A small image flow-matching model, trained from scratch: 197500 training examples.
Rows from block 2, named by matrix and row number. Rows with one number belong to one attention dimension. Each number is 500 + 50 x the weight over its row's rms, rounded and kept within 0 to 999. All counts start at 0. Numbers have three digits each. After the name is the row's rms in percent of the matrix's.
# q: attention query (model.blocks.2.attn.q.weight, 256x256), inputs 128-255
# k: attention key (model.blocks.2.attn.k.weight, 256x256), inputs 128-255
q.174 075:479550531546427497519495461399492514507375520500480501465448523493585608536531580484448493452569472515534446539576490464522553506561498471525527425499444515491507511496424557478479442529515434464478524536476431497558469450511491532561446518460582453576527480479506472428589492495546477567516503448454512508567457486558410476543511624475507542555460576438537467545429579567520473528500
k.174 071:454467549491453495445458610509587521442464539480513538509434512558521474569588489498528461467501489513435503430400434440419551554521492466516466537493548510468504486399510474509461511429605495423391464503582567544471571543505524475475558459553558330461470474369478635514446479461566453573487485543492467539561420477471416453451502515528526511498499468547508439471537473506455474467561
q.175 079:580559532367506425473439510450467490421477424558403495478506441562513512582541511487455598503547464501532515469557448452492494541544480492530458514510576531468550481525469638483493521410567502396524453472495432418458479474507541498547476458525495484524425506532511501445438593482480434467465557506526566490554460491466453612586454474505375566481448502491472509439530561430433532434515
k.175 077:426596567495490533541551521603453527463503458463461535525553473509453506417501504540554571449499512503441465553486534427450400516536522480445517500464429506559531458434537472496516530450513535480480438466430490581422459386554521521434444407496474434587425451488545488438492510511468472482485571518404480517475533549495478534526471523452486438425526502488466523489592463506484544475532
q.176 080:567549471465409578496536586487462514551469564500524528500545494503446526377499585481610553610505528520512493444426478513443593557529534439526523554470558447443430440524474497473539604439461469439432418428454579478518467442479461457554485438384515532494500591442479535493439509513505496416544504595464516448639509581496511589518462552525512601537426502501468519496461387559441479501545
k.176 091:487474628532499406455422548544487405486499526432531455478507418531518541505587470444521444567457623459401525451550513521493527618530552543546474467509564478578574491462460535449556395485517549521462441501489558546524453650486530535528541511441560486492460485489500472453443553461412522537410453472496535555534499541487402467595523433489433529470502468514520465519504442498451474473461
q.177 071:493468498429482618424504483446563440533552439569449424411549572564480504526581494437529515428637560546553513479481465498481478436490559435519470406529418495554582533565504494497502505550475453498475491572472431485460464530484423432514408552529516578488521501460486519431457489468608372547519499480486463507552406527538580470509416462481574454453547516491478495502493531559548430523563
k.177 075:523500491581510503541480540535567543459504470496524410480539528505420463488488575501475460462524441528426559617514509472563445478439544592467451576464560573484443536488514453530491434439514426489478540497563563602471356582459470374480523581543480460515552559471453569495448518475539552496514460479542543589429441528534555503499413506438485506487561465483610420530443550550512429522448
q.178 078:435462543485441516478475497423457545490431515582443512450491502547541508501449450426586478460505465403560437472581403530405542600537525468517494521414529489516535494486498520502592477451472453434512511543546445517507432461545421510476482466482528444498548446557423448579497577476502470474450525503494473565503564476533404635509590473560530582497510541428523434545491488553560532542542
k.178 080:510529478432537477434516551481542508504479522511507489518496493502497539463597485592578588502520461468436566463399458517561439534615471538515459524541533485543476447495433581472528526512559472471452492449486529541554578481523400368526511478487466476450554509628474554538493460521445435436550534559463479507568582446501453450520463466513473519513483424439584499514602508578444412466470
q.179 072:525533523506480538410518483471470514513466485556535487449456496519526467441516531427483462484593390582457490589466478426516627509543542442556540567450442531553569543541433410507588453505431570535487536423520429545507538462473474418472482483465524535487450438606440512451538597440496432463473494455471541431585496481605506542562505460654496498417512570468516509534442498507466363450566
k.179 070:514579505509516460521541553597550475582542574562447604548417595451596465537532508510529597434485409491521535515422522445480423562478508566470576496430558504509500509471518580477508529496427531436446422497550459477561451568423473587505539525498611438471499462466457564564574475575474492454629509527406526549474554393557431515502539484477480388491529524540518448504424491486445504497464
q.180 076:439501567432528494464467457391443570536552583605414435487479473565501530500463488457468515527509545496410537500481422589469514532515528482548472506517521499478533468454595456479451480586414443503508549552544540551501516496483535485484550525601520548487567503455413563530601555514534535527469518544481455508526536460618492511391534544485568449524585518586518586476464527472497546489569
k.180 076:483416458472564510486524507509566466477497483521478438558543581521562492526594443570399492551492496585579560486465545534543511465476557514546583498517506493438497503409539365468335494611486479560515484575475577449463580559522417441481456586611475496460528496548480553473504528553618429637461490604571481468544508530432469606464554491535501538637495529417441459515408478475496485446493
q.181 085:490485523474542495493451503415601472497507594536400578454499395563510499673457472539585500402541570468514407544516447509501418519535484568504484481565440583566617482479474515533460473541475426441625498551561509494451504443530376496520511537473479540441457428516568458530513562545508485555539546528532438508433389427498531423464483445503485474470508441478433542610527529531391484475479
k.181 086:460491430414470515554532493489444546486521422534503442399535547573489431411454446530533500461527484521617512440480377500524543453397509484426439421429548555529487490479443445530505533494553417446517501474500456496428519479461431498510475520549519486562476510487490567553585477508483571454533586475527498486518477514527561463470466561401486478487506586402529493442489492528514467532514
q.182 073:524447496465449556499455619499489530465486544559563496565526572487455459543509432519474536421427556396426473463491448432480584524467478554484591528495404463510464618463531527507534456530468532521527520504540586478512503487511470550480483554441496451467449476521519444474451515595457528584545505393423484393501460542497531485495554515493554496497495485505554600467449421503558500505461
k.182 079:486446592528610581500533588540543464539551515557421483537540468439467502496454569532507486565531560529512426524521488425479571546515532488526472517420434469469570439505510460537499451451500584574453522542552474426533609498470508534463529499461593611537463504535443519628490436520520491440503470546567561414535549449435463527641463389482473559540512442580542481458489502390516495509513
q.183 078:493486480420531500419480523505442506517385478497554520464546398561526561410441429555526420378453548515433540502559518539475448541473432493502535549497536458481478534481519517561455560552447549423481442563465520572464437559539435441581445467475550589488415487553478470435513413546455527513506525508548545501539487553526552519627451455461549493420555464434487502518444472470516495501512
k.183 085:456399467578425477528486442621463553465511492469532490453438448544498493444551516437477440540470498462445429518523529459532560521501538506511531536573440492520527528390530435532527411381519511523491466582596565541442590468490543417466506449508436583501574561549437528473419481478473427393454487496443438513491465521450507498472498515460428486533490484528573549467505481559445420550520
q.184 076:425375511574536439428499491509601470540537537500553454469542510480509561480527544446550439479429486552531586476434422511525417536492482503452479492450433575481548520503500561510503495436521496442522532495469480544486383513490564500429473524553521446516444446471527617473543522441513520547429528503589527536442459383476505396480612501404557557460466556553539418553470474576563537470446
k.184 075:497476486538540416506543471391569602563508510354555467518384389515410518490444478425489471479489579482555571531455508570556545595538371576539483539460469430550450568432490440477448489434589481391585565434487507525418532510589505491523508498472528484540515533519552492402571512506530536491448551552513518494379527444451523397536402581565591488551480490522564520467460553550510413499450